From a checkpoint of a small contrastive image-text model.
Training: soap at rate 0.0015, 9600 steps, batches of 256.
Rows from block 6 of the image encoder of a small contrastive image-text model, named by matrix and row number. Rows with one number belong to one neuron. Each number is 500 + 50 x the weight over its row's rms, rounded and kept within 0 to 999. All counts start at 0. Numbers have three digits each. After the name is the row's rms in percent of the matrix's.
Before each neuron's rows are labels from the 100 images, of 14848, where the neuron reaches its largest size: "top examples" is what is common among them. Only what is clearly more common there than usual is listed. The data: simulated stained blood smears. In brackets: how many of the 100.
# gate: MLP gate (encoder.blocks.6.mlp.gate.weight, 512x192), inputs 96-191
# fc1: MLP up (encoder.blocks.6.mlp.fc1.weight, 512x192), inputs 96-191
# fc2: MLP down (encoder.blocks.6.mlp.fc2.weight, 192x512, transposed), outputs 96-191

top examples: small spheres (100); no large cell (60); lobed nucleus (40)
gate.362 093:552606527515529541521531565475481577559559511525537506486410491579447517497566511504538502548421411653473530530454492508463577504486534469458448565505457467471531507528499537503471508493501480508557416479630523558521494503499457519562453514473470573535469546536465447499448500511489467543
fc1.362 098:565566601519378563460561492515473624524589529484512465492518470557428567480633502534516574510463467478450553537598534522508547540436470491478477497500481533510544530402480447609491522542443492421458544498494485535570336458549495538450562486516429479439507428432496504551474490594565439465
fc2.362 102:469516467464541377455486528478514473505502513529438598459353505463521496425526547454471525430547505531487529516359512515363589511558556489464512567505506508554566498535517526486574483520405606443548452537479429552484525515550528469565578566526504467515448495455441511647415581477510452510

top examples: round nucleus (68); target cells (46)
gate.131 101:511384536581525523427509429437608459541546563507547492455517362476555516449472520498662548481466540478389475531501547539533563458567517530467564425469445472486478499556527557479549520498527544472529486534383551502625546418462456518480495544581459457546617604520510506510361424506509480520
fc1.131 093:488487489596524524494599454487511523451470512576522499528526427441490456514514407526530432497484446502532463507546554574533495443483527474540450484539481494540450499558545590451507533406423496513567564546492472535562597529451506424594563481567438525506621620578490440403513428520560477491
fc2.131 094:479522509488608517540497495453444504515525555442657478526514543542504489478396536515528473401468497480467555486483585555482528547503521514494482521552497432561495541627500531501494579477561534439522483531433457532514622477531513419467469589495490543485566553561420476539469491410434479537

top examples: small spheres (73); two lobes with orange grains (66)
gate.267 094:458570447566511447486471618570429484565410465533502483507402508550482532450424478438418419514483470501472517442479491488492510512568529539407533447517470538463537562525474520576455501523481544622470562502469520454513606474421535456462436505576509462519559535525485445454461385516469524405
fc1.267 093:525530434496475455547499500478522477440477536436453558447551452473535495436553492470533461486528522492560564546497486456464470522521421588440484576599488482429542495599433577571495513433488440458476409489549486440522403537521517487443524528441531495502488475554555495547452555530591459527
fc2.267 087:503453511523478478402552568558518415479508503539492506548502558489569622462583493474384522530446433461592508528497477531528446438557501564454502512613394414418499556538553415572504550499439534455459492484489451521490441521469450483499556441534504490549545441548477481520469392502433500500

top examples: lobed nucleus (100)
gate.475 096:435492504497398514555544480495539457528476498546458471429517500472532479473544552472510448459528497380469595498515438543524492461521552479524433437521545460414484589433426479498558544427528554513461445540378571496385561473483519535557464509487543434561460453472553555565575505442544444600
fc1.475 097:493496459581407517513526438497557389530563449518399494476513458447506422516533548425521418408439506508536464458364534443476634557521537532530514465478511459467559484517551488453509538553536534461503518523532448491509442497434556560499525412567499513511530486470502453509538412504531470487
fc2.475 094:548512571553547476395422554498472393422451586503400519533512454519443534495553464441554551461453435627521512496418507605421538432501485510483476560479514466517555555627556512401493530552562561475458449504508493503533528498415553564537482467412567519530514479477497468583477552429454466593

top examples: lobed nucleus (100); discs (39)
gate.141 108:570475525499517466434572440541505535592557478557545540513486431557471541444541530403525564533394459511506564514481555494458513490431458459402453655537500478593550408514552537440447506588414531508477423515506415540494506488509457530547530514534478578530542498433499358495509532523514506486
fc1.141 109:530422543552633448499456487499452506509477544463472460502498539512606488530522494539662399514464475486510435500566465521530490444485539521527501461465555462473445550537491537541520485438478526490474476560435388484565523390499508470583523497446541477518551468313478488430435452498522561483
fc2.141 110:501461497485499552461470458523477525386493631565440512574489523489520595452571491530464473536381521467501640513445491588405511412534453521490463545519480504529595432410518468449526521571498595486395584469501466504490420470510499592516463497536400562415490585513465499543534481509458500493

top examples: target cells (100); two lobes with orange grains (62)
gate.447 134:604528462573446513414564489507505525593458376469540449421492572443480491465565512538495600502465513419395411559456466614539454497475556622611517543496504461461400472530479509498527581584618557504540520507427543547372514522474499432599495496495549436524459536536546495534452586666553493569
fc1.447 116:481423478457577437551496488508513540430550522465510530544470492498482479485398551492471507503610467504564724535727488478555507454472502434446504456443483481470557484438455530534437501475462447451519478423470510490528560501554587517504467572462506517497491549467523498460510538429447499472
fc2.447 136:357545457471305459530492500502451469582485525504471521625504573530494486518549520513513499556497435461467446366530546593557550489509495448548503429536503525474539553529482427478541562514525581414439504522550455547474541551518507549433575504546503541455501455518554582502488436485516541510

top examples: small spheres (87); two lobes with orange grains (87)
gate.474 089:612497473551544479450488409561479585510492473526464441444611446469548500502507519515490542455511462515509565506499537375578461529457537463558483478541556530532514502536492541571566563503389651503577475474535580477524560484544562393426465518516503413389504567500506438474500496407503533552
fc1.474 086:507474469525498524434462413474572525462543452484529472535605460470560525480408516436592561426479478567475454431445514445470453599462452403478498516544509501532474434506562473473504546480444553482575525421459495456409530486510437420470511478497593503463502424450473477552515453518511497421
fc2.474 094:471472539465511501503469661461485621455488532505510431511500488485485534484551465458461589486557588516398545570626512500509559557437487505526417519416519445483509450482545521565497471465554497523470455511548427493514509499544569511451427632547471548505526484558531488491521566476536521489

top examples: round nucleus (37); lobed nucleus (33); small spheres (32)
gate.88 090:469467517442567544466547518447476463524556503436485461459374574467433540437488506470490397496388551490449421485599434522532550507637524540543479560503445504506529592619519447400603473514526426444496545644480474539572459478483498583498582529572502474550422516450491447525445450452542575506
fc1.88 091:497397467504507429410590492525544542527573413495502523495558414486491569454502417503495422549487450500490584478468402433467528498436523455550561548490473508492537464576472498498519502558524484515463443591526510490465528482482499417523459467666512488545487427434468463510432527562443554532
fc2.88 088:489538456474528516486544482528419409569454480598500521562464410415468505473525571483512492487441524565520569517437513521424487455456491483536507587487425476570508510526599544422479488513520611519393526511429453550504539570495386615527528495451505457470458595446546481482447437435421521521

top examples: crescents (79); round nucleus (73)
gate.169 084:533572532561406457538470434467434478508468419421580549557526488462513538487447398443510478517488553563459472543464530528507505425540439479517499520505465514513428445503389475532533475429579444424553491469584548519559586533448562498549530572483513550514526515623503522548485525611482485511
fc1.169 090:403465463468518512556516533529600577460549515448470553550490644509435475476456488517573578402595584595488459512501413552518534458457542611451437396544445505527516503535542551515433528468543553417556561520508561452467475575528446529582520506459515585490450496535467486534553490502495518479
fc2.169 083:456479585617506542510524542515486483440491524474500491454547556476534523528535602560445539467452444490511468584559509480511507482449525478573594534554459605545411403518505388498551508485492544478516600561583447450487441526448497557583473497636585557562466550455596482496558423527481510500

top examples: round nucleus (100); discs (61); spiky cells (39)
gate.17 107:447521412528503568443485382517503573555617537546545488613513538517566495462397543509526488565557581481446422462295483481496443465431509566451499444522530517502461534467449544445516501543476481480450473532518431423512407449506501482393550504507509572452483547555504513473589533469461493425
fc1.17 103:459536566527502457429561546518576445532500515391380477428422529534520514525584454518508595475558469470457453535630532445511502435500495511484516479437492441552510397472499455522446557595507521487504551424441555499395566549542519473514535427536414464512552410529454518417505443566480515531
fc2.17 111:531525460477490394502547492505414542437441341505505459524511552484510409491483538455468429507338512467510625407340515461502478465493499467557462551504523449460518560543494592505513583466562474489594494416449435489438437435521493451521526474502521544491471498522513544553513545589591417495

top examples: teardrops (63); kidney-shaped nucleus (35)
gate.101 094:468420484526502517493478574426457492489499499551440451489502416456509509482484487477525460483492463488527556542436489475407523506495562547510513479594493505506537524444437459516522477573524623480454504552494428530553389457486505455436544455510439534513461490502461497418500447518463486472
fc1.101 098:469486544531499399469530466494442543563485465437504526508454544487493528476502521541591570552413476466530512550551617480511471557488562540479521454543483476502454476484485596624521546528484495528424540467532492474441498521565602545540449541529439554504456427394507436639521526550449522518
fc2.101 092:459524427519515445407498549496498458461508521447425388447486479497510542565539503408533461395484597410542425491440593494464532519488431540474550512466496412449471542663472580476453529458477467448503403541523516517549552458428509463484546458519555544521478460473507477592521464515523538576

top examples: spiky cells (100); round nucleus (100)
gate.427 096:481531465506407634559501419470504537503626521426424429548523504469532441524554577509534524523480438444556685435437445405537548560421541507397473579518433441439578534540468476548582501556480526444527511437514472552611445526479528488402567442546494530549496501502571470467569478489417420508
fc1.427 099:576502465554490415521477529575432508525502459472553437454507520466499534483551488436495486497497589491452417566555485639518511459445550423580576483539607478532443448564511482452444448424455521484469436535536527563430517494479467503608416584543520469506482549523517494463454496579578456494
fc2.427 105:441467478498465531496569531411500462569468528353530592519560489468555435553465478519549432444454437542561413411384498500470498512574446474507508475517527494476571523548438535486489471441441412490489441503490514532440509495516543487490527488473515436574533428402544574577413449528469541588

top examples: discs (95); no large cell (77)
gate.490 086:570564342546465345565494489588459506490558520509390525444513541516449484543517490473536440546434539425520490451462490473585491496477557512459481486475458580496420535555533524489517511533508594563423432485452479413477521526479446453476443511539514466572493532453488540551493449531417530559
fc1.490 086:525533564425527500609538489452450451481461473495492587454407510576447609599490425474477514587449536587491515460534571517538523519560457520518513514413528527545451484498514441544366536477472613529480453380515488553539497534547510469523413537482526559470458597555562525455449500430459514478
fc2.490 083:496494571554498552446533478531505465466601415520516466426501428509423537537536491428483549472528483452414451443498543490500518456498516465587525509553444504465522498522456512491486487536418564495526512496437530529447471501542641599549564460497434523416590491469496476408510521415526466533

top examples: band-shaped nucleus (99); discs (99)
gate.248 082:363518489495454467541473543524488384513492524376559482484482485528530551473576508450458542517521525460525387417425548530517494467476504551415498415532492628438488500467486466471442549515534500535501534462472548489495484545503474520528398535441478462407542606510513493514518571593506446531
fc1.248 088:508439509407459393443441491421542472507482547486521502539455556545532602579466524434445538449509541480459493444452473498503496444481467478458582494490570535520485422512653510542516533525530514552506539509473491523532479467564390564403534531472459461575554595473507423483473578501440506526
fc2.248 084:505409480514442520528462443486507571478410454458521565446414520460413509557497518491508506559501523544418534549458496440460396431499449473481471532469479530569514529512489540539538495477507493518509560477491561482398564471503474500453393529493540551513457399456440442494524465423529445522

top examples: round nucleus (44); dark grains (37)
gate.382 103:439508488522609558512480584451426526540504572505535546480504458532429462542378391528552522469479452555540515397523481437471460433479593594565411519467517507450579468484496491519384453456543452423561491551560469497491484522509525513529461440424550528493476509523469487536565505479499513522
fc1.382 097:474482477538572596519455551450511461474491568516525504496508463496474444497430534432435514503440463585503596438524454423595455421484594501538377487458446465372482511539468472555466499499457502499633516619462467425499415547522519446536355448551493494526512584439525477537502511501490488537
fc2.382 093:458536607505508527512487489486498357469544547389500509537489467533501429549565435475535483484474514557480405449483487530500485502520606524392475511457525578446436525544533486514481470477570588400486547554476564504524499511490502521576510476463527473517534598340509445512589501449397481485

top examples: band-shaped nucleus (100); spiky cells (100)
gate.4 095:432475524465494535525533500496603502470499582439443404522500537519542510530537445584534500513500439435532613441479435350516491510519412526432488574485449426496594504568479515516469493586495498537607595508523461489517583513536548513442585480500475582529521548513513565542576508484420526481
fc1.4 087:482472545516486430392439585514399495502440489553546555558474571536483567482525529499530513481498552538456381533539561580497402516476535504581588397568528536528461542482556564444531506427512513480454532513492494482448466468508434500564404554464555415404487525529516447531452525521559488502
fc2.4 095:466515550480518473505583529443587469480500557371504539441549529512541460549429465510490470457468451540485469503356439587488457526633402533542539467483527496500507531555447505498539459496477381495490449455499533477538446473541588496490522438549488537588566466432504532609447528498453527566

top examples: lobed nucleus (76)
gate.179 081:513531478531589464591533465443515514534443447526503531349556567485548541481520511528502488458472475496445518442498573527477501484576569451389345472494554498471514493559502571532449509535495498513594494532523464540495502541441556470521529507554408417557525494491414422492563497473535547471
fc1.179 080:437579463425488435537461511583450439446386539481505526505562540502435542472469483485470532524504523539483532497510478486513386445390418408488523430509493513379483457532472458467518422594491487547457484456454536485449536573492527519468532502547506575477427492537405548492522531494541521466
fc2.179 074:541546566549527480513499447440557614550442563563524562499442490467405421458505495568562540561500538539452489535528470440492486565465481537540479498483451500443439570518497557470419553529433494531510504497496505453468528465492519507485536525381491446581586430531465555543480455549463494522

top examples: lobed nucleus (91); target cells (69)
gate.457 086:529428582498466503590545539596554465496533437472523470525465536429443565436568530521496501592458565527502484498496473578543419564562580594496507474407535626461477499457540525573468546458533458572503522527565437486540458445451538478520482413463438576519485589427516450504534453460528508512
fc1.457 088:548532430460509583505469558547470515417516495510476398523576495506560547406485412504540477439554423509565484481486530368493579468564472400416492542514467464531582512494442533533611489462535514430517516513610508473535487526498515417568478522366467509413473417558524507480419502613492504416
fc2.457 076:521517563464449526588475503527557446459485464516488575555531573457591466474408494539466516562435530522457567550422533517430467441565482435536532457539502494545526524462586517436512479448413483475499633483501474448519481476474464605563537468449449482538549516507552546452523513518601505505

top examples: small spheres (67); band-shaped nucleus (64); dark grains (36)
gate.183 099:462397475473583549471574502443470464420453517582544555557427473463532415558522565546463543522456476439449509462480527547502519490539578430536458555525501496520457550400501518447466494477463420542533447529505574539541497487557531484459508479484542452454462464449486449382486516530508487461
fc1.183 104:466478520609559439463512556450536512478507590488524526519491428429465466515533473487435474519476511445450506482426559492440550519489526377512583515401540551534488482503568394544480433462346473489487467593535498473545420465510559483426513487450558514537505448519560466353493532489513460571
fc2.183 103:487510492454573619505502539467475537481428529530542482532533478587550498494418466482571604415542496563558438571629502340571432528413438359455522539542547473495518532536542496474482508507536543526482459455530467488535342596569530534494391515482541550487554490477475461513511430504502477457

top examples: small spheres (34)
gate.290 077:458478564539511505474525569598453428399477570478538459522449435457477458484506475418509460572475542462440498433486418507484429534460451498435509476507554535451493476485497536484510477462513533634452469474565555481519600554508587528509470457506486456545555461495451441556599426391549481531
fc1.290 084:447526504560501547555590513427471480469559464565561471551470465426467436435453588445470552555512515474484569546498516589508484626458508535536385502540522400431535498494531488504535435489509555512453546525600502485435610426515541450496500457523542412519482404422515506551587490433461524526
fc2.290 076:443458373517536552447498545571531439482492537467357575504515459524473590428551496537489522466489546560509427524532504431449424508519464468439490480504502513522554486593568497480408424537457511506549456519507469572516490551476432532505434551387476390546488528479526543572440478451408502505

top examples: spiky cells (100); band-shaped nucleus (99)
gate.150 117:496548479521463519433474404471529511579538507534504486555510430495533576573486518510558437572527475473539536446350538429465544511462406446409466461452534491506480419480525506556500493512440468455519499470534503479550533613492478497467540522550549563517568493421505517428620510520439422505
fc1.150 117:420497546448567530501485513391496424449466525453461445545509490416561419612509491512541420497456451475512499480498527406523516510585444498494466429407495482408525445502462426536544535444596447490568589474548478469542521541563478533427516481461495470537527500492456531449511471547499524511
fc2.150 123:482476436398477447527512410539483419494487483463524584505443490449452506461547569505457400495389631403499580419464437491516504453437465462456447606535553482539478489469599503495474573548525499447448493398458463527449487457557455563500608522496454383476462557531520450532550559454558425498

top examples: round nucleus (100); crescents (79)
gate.174 117:414485544472528638483503446510532568446521549532481541577497467580482470500500476503527513533556536517464506533472464547540484480459501543471555420499474512567440620437516515494600472458501488468472514574452573475557426513452467500403454492474456457461505440566502525475463462437505490496
fc1.174 109:394500603542454482431518590504534482522454549548499563571480500601454441493516533453504512585542530494498512534467468632542496406477425535550605444521584493531530598491566479504510450493564529479523512622542575410497488512488462469405493450480477450531499463531535447514483456434473504506
fc2.174 121:515486488507548537536433479420505457582475509566516486513457513439513469331398464517495484457445479598479417510521502416404509519499494476515454524473548501528476457478529539523519524473488448477544495438446386607427527562391489490461574555418566482511513533495410562409481442499419466476

top examples: target cells (100); round nucleus (100)
gate.106 092:513487463431543634578516502499542459617489550432522417510502479472471466496413479472439478460470465636532588557542513428440511568482478561406406454587507447445470534449470496567450512482597547435524421472477487524606539461550491518484531506533481485539478493567455497566511486461467494509
fc1.106 107:570584522440526434414517534554456486503541469498495619460541475482497424528538551491494553493570550388484541482534384509458572511416526472521562619524499521564530444538560536490393523555537528499583496506442546543437498565590508448551514493466521492507519471548562466569426544557498529567
fc2.106 096:447456515537397467528387414450559520481475596513505391606422513559511442487541519476472427571465470518521480464463450470542491428508427363472559414472574501498539471500465518457527437410388463427506509505515488485500502502456450498319566568430460422522422525480510503456534530474475493461

top examples: crescents (93); no large cell (86)
gate.16 094:490488382458433506486549461505532560535482431431502496471447636493504574463487508560468476514544453505434536567501503550529422522429474554392546550517468489610557500570450541539511477437479453534457393539548511457495544466463433470483464539405577543554463467557492550606456495516495465479
fc1.16 091:550470509520525471391518487469532458413522403479490501480443535458504513458503507480537488528414460537521518472525504446541429555426531532428605567632407524598474488563497464564539598457480423477458529448488465447524441440439492461427544490547464425558534471513522442518453506606409532457
fc2.16 083:578512477441532582412508520390548484536436525497557471530579435496513497536435537495583430431497545552575438488533491456490427488506531446517428523511575533428547595571490530527478451540456472628484427528524550448531541499558438479549506490453534315562488497498345456494414539497508507502

top examples: discs (74); lobed nucleus (71)
gate.253 092:476418513630481475486501439575469483511482455497537483496560452433460486524545506485436442455478432457533513498445504477581434444494503488492550502552542515443448546595552454529454375399488467533544458511511502449475530594466496387520497545536550516500485569461516475379529561453494457532
fc1.253 106:529483612477502404458538513457572563538423528615544541547556490539528410442431429471561521520502521509547437459497512528479385474450501473492535534467585477505499476469555521448475557409466477612477422486440443477449531510534466439554491440522463571458548490517534524518436581521450529444
fc2.253 102:534506564539461547466458532502478555420502449538469448517483532449482480527582552488461592552519476431404451515485513468589493546503551539482481474475494543415488424417448449545600532425411543523551533540494522517499470515493540416567456519510467470455484476541503510570587484571550439473

top examples: small spheres (100); band-shaped nucleus (100)
gate.311 102:547473560539497375514563638471440528481447621494463500491488527512504477530529478496508462594484462542540537473539521532529480401558386375442450567531610452546602504538507509572511490501567470572605532510501429475571492475472471473407524445482418582549510518553551397536516454485425515536
fc1.311 108:535535451476458634520482417539572530566583395573471487498611481480461473373505499519536483460497501428489566479464492492522451580384529530578515402565487538478457597516492471465470513508460563365403484491495556499429426492558498424616562500413600429466477422468419540546470517558563513454
fc2.311 105:482506467518508406476498353488487424532473368567437547499489498503490552480483491425441495495396447451482615419350558407494447443526481450508471516503522516586512475469463479480529572467440543470539509460489541584486516470482524359535522474513580530526459544486522471507457508557579564510

top examples: teardrops (93); band-shaped nucleus (41)
gate.188 129:446476592554459469546453586569537564466564513468431437523578418397523584429417483478520456471594450484517502422478515576508527519478469524461481489506527554479538486503605488519417460492466517496522474453604507489456545565481531513543513503410480545564479382589521491519519420475486526527
fc1.188 131:505484410442511424563504472547438515570476443558640568611441556512506425481502524513493491592455510464501512534586474434537446479500471610530503517519476476525443520446426550518484510455517524484541464496458435481572497439518438438478609502608508563465535593373451538512512517527435426491
fc2.188 115:433499508521497554408556465486541455468485487426486503425541518453490544461607501455506492425477485501514421558561486460507528529549537466525626508528521506477502482554556468391505514495473434462570497551610594524403423562462420568466422430514465322590472512542518485460510501484550492488

top examples: lobed nucleus (100)
gate.437 104:511417478549604447473540456404578558536514495522587517483569474386492477532496633486619458484471470464614525484525481524473541508467512531435489592503567457481510443448537557430535557551464528554489414556430424450586504462545473548571502463530525464630596464434427489508528439475540538527
fc1.437 105:469421476468557533514527437428509511556562490424529514451494511490544498459625552495601505507418471459604590500557526548489506468420509509399520571490439453458486493485519613443541586522468456526440462569440533510522531451494424526566528538483553449564555522538399504591527457519487558502
fc2.437 102:375545509514545520486372447514459571429464504550515475579419507473498537513500465448505556460432513511536491497414528587427455472519469517487406553450500508499586483511428470406486498480528578581484565495550532495593570455482516510555472588508475562410444478541507470537533493452501422463

top examples: teardrops (100); band-shaped nucleus (40)
gate.504 112:406588551567473481510518479572474466442549438484442488490567427494551564597542463478546416442495443500485511454429537582497544448463476512436520471446517518523538382576598425460516519480471454461474601390505501528458540553464535568519476468426542502558493474624511559435444483490488561553
fc1.504 106:606535406431520530553467472493573425625476451464552563534434586524496476456578535457463527515440489454484460569478477430498504440474466513525459485461434520434481538531403492499577506443580509481443480520534505554591402436488499507570519553517508489511436570394504507484478526562534469526
fc2.504 104:467560527472509473568546511484563462440526547382474455507541539546398544471543430501503381502402499502622328464495514569487451502537510547453571478530429460437466437454480460542533500482488546512570486573545557483407543487439501435548514458518528501587464593556482534487558421544502502441

top examples: dark grains (100); discs (100)
gate.258 125:553493480528559393483510539395469418455474525463461487472481464432443522486515536557540449469523501476500446465505595519502516492547509457506557434444545453476471447460482423467460541531469453464504528555602430518456532487505440579518447500443446462448461507361466475498527510544516475484
fc1.258 127:554533491397444576562491431529493410508556512485547469480500522546538482458454551376389597484418507487507581476587507427491451531527494583508489619533491565560601516438475524471489526461614435540540495500484548530478434466605508509536539453420461488550414554533549510529425503438532571459
fc2.258 122:548479517477511481541521535481545527492460540473337476428426509491419570582537478546521495503563429553492537531456521551468512481480472613535618370454466456489497479556521427527490495506512601452556497528553516512507574484393437571514423445479584574506552500497457456500557493523492489488

top examples: small spheres (100); no large cell (60); two lobes with orange grains (40)
gate.434 110:515547567413554484418525636496479512438430559460562544543525529510411562482544441547489516564538488552484433521557490664487444415529503479593564454474454589501432566570459529400445456485546488468506533501522557491534517441524479535529470538534491437452482463536464486619477568537496557437
fc1.434 107:480511479544507512496556581490448395506541533497451577509502555414503453470554492459511486524487518458483401547457490688564516566533530469504559550583448476430440534545483501473543458465441553406512469510464562574431512486432551538583550483456521545553508471564518542531530471516542474569
fc2.434 111:516542474407557516505449476541443614430521384540579462468416480503533529565443523439395525508588513484451580533533505397538518534407522493432512526478497529469472516497551458546453485474534490502615455471538472464536537523502448507463427569478490472430519542482504400469498499435543544448

top examples: target cells (100); no large cell (99)
gate.502 105:619520492511465486529503519466499501597474447507548478444489542458495473464512469548587500584444493497477345524403529614483503531524502577589521522438544514464474406570488437499537459552574504545528437517512470483445525530435404456545490428503418484570551469458458411512462530539543472510
fc1.502 091:368622477457498560545504466579442492463492543547467524607471480515562554454445511509489435453615474486531602463560530490566485479446442392447517483590536535483558566450499497486522480432436455453500497456586497547555462511608609598506474590489525504477572415449508515508530432322459595478
fc2.502 097:394512523504378400448560609534472406513433515549414497537522592550464474490506506424451459514449471414475421438431543581520535525522490474521521485516476444431554480489516515442533545544556542466512476489561474481457514545510568586488576443529488479518505441506545546568464544521481557524

top examples: discs (100); crowded (69); band-shaped nucleus (44)
gate.318 081:523517514571534407512453556517396427589448439493447464494472472423540457519435439335456442622429453413445470466475546473463548457549409494443533544569525498534417608530514514458510489483434568523471532501527521505533545584589482471475494569503417450523564418458517482446466513634498477424
fc1.318 084:391437477462510436482487519546524511532530404497523426527465499506524480520501429411495483538468535504566473537451467479489455487473396477508546573515500473537451581504524523502460532484399573495503367490509460501540502446473507508419568499518493417428506470477463500612530477601398427411
fc2.318 077:452585463472470493469427473499523465524415562513536469459575461493495464537472500455428445512444494416484443508494526519490548513385453468516413564452521482526521550527506503482452640426471468382487532475493422506498610505487451443533548469474528556538539559473498492449464523460551599488

top examples: teardrops (100); two lobes with orange grains (51); no large cell (45)
gate.159 099:519510440433500403443416577595439541497417390451589456452480596501510488548489518480539546588591476439471560496616473572594506442466520490448435540515542441489431468531581600542537516508565501371497438403474453423410584551487481520501538507500607487503409508496423569537538519529472504501
fc1.159 096:397475557407463517576491587612498568451536509424566453563540486553472517480442545496414521549511551491484528469491547455472501530503507545504462513399541505516535390513537492451403406445491536444522469523586549532571459520455352515461510424520463561538630425486485607519539486504452413438
fc2.159 096:491505536560531567451477461519450479490424523467491578401508453572451586520495523422506449436358495543480398557649451511471533527566487519525505492552458513501475517514454452468453536482533506503437563568575552475472440465391470640587448499524606454499563488435441419501497482433545495460

top examples: target cells (100); band-shaped nucleus (70)
gate.2 090:534495556590483481564496447492458465492498443440460532528530483474597596598513473553647530461511525492494484518366518570501488494473542557554498528489538541477521416609520381586494584565562504527568486402550530554557495501440581388632504522507485527613473524499491578435503524527472452555
fc1.2 082:504433446468452548505475477566545446537500536541487543488489458538630529528534524517443457444542470604472530509441539494492547428466422496573404556410503450494487465533543504490567490439556480555474443377432605484476567519477549511442427448456488486571470519547475467438447416481468457556
fc2.2 081:509475511486636509481454434503466481517483641486506459529548484545452567483415512497503509556433498607500475511449506490424466476494471462456524499472509435490502450443517533496513451538591591506552525472439515568541578504428563500451535477459601561506484595560530402500475512541452461468

top examples: lobed nucleus (72); target cells (46)
gate.6 101:462469474499569512519545467477560481590445454482484468444513525452477471515557594525573494476453521458513449520431556545531508418449594590371425557565511416590488427518577505521569492509493479516522479492488445510582562482507418495539488527589540518602595494505450474508491487469643533478
fc1.6 108:518450562527545500520449553428531496470463436483471520477575485466517484478569579446615534442622436402573508463517412483461498498471475464397523509434461461466445545440501615565445526494545520559483479473396525432554510497532402508591485583390502489554525486475433533535551461406491518538
fc2.6 098:414485455484408519521443565609520563416435492532467468499483563518553569475553534421498521453497494527480530527476603556460476452448521504554489580541479480490619413533563495440446441515415478586462533502527456482508465487453538554491501521455498474444479511559459603495489475532462389515

top examples: teardrops (100); two lobes with orange grains (88)
gate.344 103:450545487530465431482564578456586493603534536459534499516499560444559532521542554508525552481526384459481532502576484610477446410516555533458456502470540502359502494456521507529567577531446554504483551404431564480391595510515513426559491518551519447573498441454526504481495561457441525518
fc1.344 091:547494577485549525527482621500447429430512520453467464565459498520488442512432432493452469528486633528488345490393491403438566542495443575482542546510498476601491461518435480509551486560473476477526548499516445480632404480486577538489477502507547550564468500582603484522470484553484423497
fc2.344 099:514542482581551369453420579554467414409467532493418397523502496514444441499513469424519438474355536567559468455322483548510507475454513482483414533552488441480552542624539538515530543511533607440577533482499554490595566445424509565583528435474481458463493496527458436518570537489499476525

top examples: target cells (75); round nucleus (70)
gate.289 085:393568562522462597553475584548483555544481527463480490360531457524493499453408477522521465425500506484508558412436457543463543610471498499439382536517527447500521486521510404508554480576535545441492543467477548596485545474449499462485615461460489493509433424600424452439537418446463502485
fc1.289 092:397522563443465468421574503526391519453517512611404451532452479431526552541495588477455566513573456501499608541533581506518530507491503513429563525540509491525501494465486556501437580450556474549606422429613595470419435527593525549530427476478483489446541518562540542516488508461452534533
fc2.289 086:458513551518435348574401482508519575524489478555445440591502535570521421506433528498529386574541478596584591469531422527477516456505431298531437458412498533540611505507422471480538419431460500501497538520504424483530551496520533422467551509429474542493518499449492515450464532476493528499

top examples: spiky cells (99); no large cell (92)
gate.452 091:582488349507551416429522526500608448536506459484495495480410472438446561565445442536452553489570500489506606573467491468576522529469490442483534453490473469501560446508476479537563540473458454446587537533513515540599557377516616446571457500540527467515507502518447571494435399571500443553
fc1.452 086:526486486440519444495507533571490459459563455554468533453442588435504466496549468446498508505492447461465523413541450482501454582566462602543474529605461538564429544453456421519540478551543591562491506473425480552540491484516437457492484512532473508524476522433465514537598440516466487453
fc2.452 077:480561472547436495504421487432351520484489501551448414522463488483478533453461454411498531569591485519563454513483441510486474412485563572481452611574581621482497510462420513483475528550402496483573490548531535492508468495473495500505518412488478496512458483503516465484518523503538491521

top examples: dark grains (100)
gate.52 095:482512435459540506521498530459499510572456565430557582484412456444555474483558513396469470423474514435526511413575482590532495462456468447485528438510544470428558512460461445517567503621464505410510456585456516591451454531445501430395548506592540498546536568491458499487549486518458459455
fc1.52 099:455490462482529512428548510432523502509500590473533509435382461433531457478476555429455493435514524474556550413551471564500542487490485433470554467532509536466493508517482463480598522641487443494480464600473535516423512586538522466383513486550552484560520513468529498546549481499497446556
fc2.52 117:588484496485491454488462488479493453480480501442461506528538342543500506450421540400486531527421547516538471547512591527522509462521474437498527510527447456457484481466526473494575539582496510455477490532468616521439545683486452527505463434515467482521443563460457460519513452389424403470